Weights of a small image captioner: batches of 384.
Rows from block 2 of the image encoder of a small image captioner, named by matrix and row number. Rows with one number belong to one channel. Each number is 128 + 32 x the weight over its row's rms, rounded and kept within 0 to 255. All counts start at 0. Numbers have three digits each.
Before each channel's rows are labels from the 100 images, of 14848, where the channel reaches its highest value: "colour at peak" is the nearest of a few named colours to the mean colour under the peak. Only what is clearly more common there than usual is listed. The data: small renderings of single solids in any pose.
# convs0: expand 3x3 conv, stride 2 (encoder.blocks.2.convs.0.weight, 64x16x3x3, each kernel summed), inputs 0-15
# convs1: project pointwise conv (encoder.blocks.2.convs.1.weight, 32x64x1x1, transposed), outputs 0-31

colour at peak: black
convs0.17:137150131146151141150142182146129145170120216097
convs1.17:137097119054089166176134053090082118099135127152159112145092158122122108116091138168107149088146

colour at peak: purple; pink
convs0.52:112104110081093085142057093104106145117105129090
convs1.52:198187142151143157132130137095164135137147121130110050080164167153097121183126144105103106116092

colour at peak: white
convs0.54:149177086142130109151169160108058131097105161116
convs1.54:118127148103150104132144101102162134128184138108032066131102123127128047098122137140150092147147

colour at peak: brown
convs0.19:115113125098167197100116158136074147126090082135
convs1.19:090091118137123090109174145087122162114116105128125119134128156093107116149056097196095123177064

colour at peak: black
convs0.39:083156155113109096168072145099176145159095129103
convs1.39:133090131130142114130155128106081107121128122066097137111108182138055098110093096097103147211100

colour at peak: brown
convs0.45:099143133120190100141104159077092161093119173104
convs1.45:163151119117165167128099174111137166067124186128115132129118115036152122107095128086089103095129

colour at peak: white
convs0.28:113114057113104133111138104109136150130134040108
convs1.28:167118166122120127147110073136104175107181124127126069064136103125119078188089182144116114143115

colour at peak: white; pink
convs0.38:071160132099171146152170081099092126112114166150
convs1.38:079160141200129142151095137087106072098088104128061159091107110130127084142101135137116143120178

colour at peak: black
convs0.20:115084073104125072122102176124156117132132111071
convs1.20:153045149110161100084123129122057113091142113099139099155088124134138119081163065108122115095127

colour at peak: white; black
convs0.35:082088125127142149107125080070117136121073115079
convs1.35:110150100130164155070086103113169094133164171096096091086165105128103108178115129083120108157072

colour at peak: black
convs0.31:096137155091156169122151130192190102149158139125
convs1.31:113097120102139133136170114161143128045135088155167180103140114106067162104094097118060115122131

colour at peak: white
convs0.0:160186113199141102147172158134124136113136177119
convs1.0:156155088224148095170120120141068130121109158152121179151102109173108114175134128108125111103095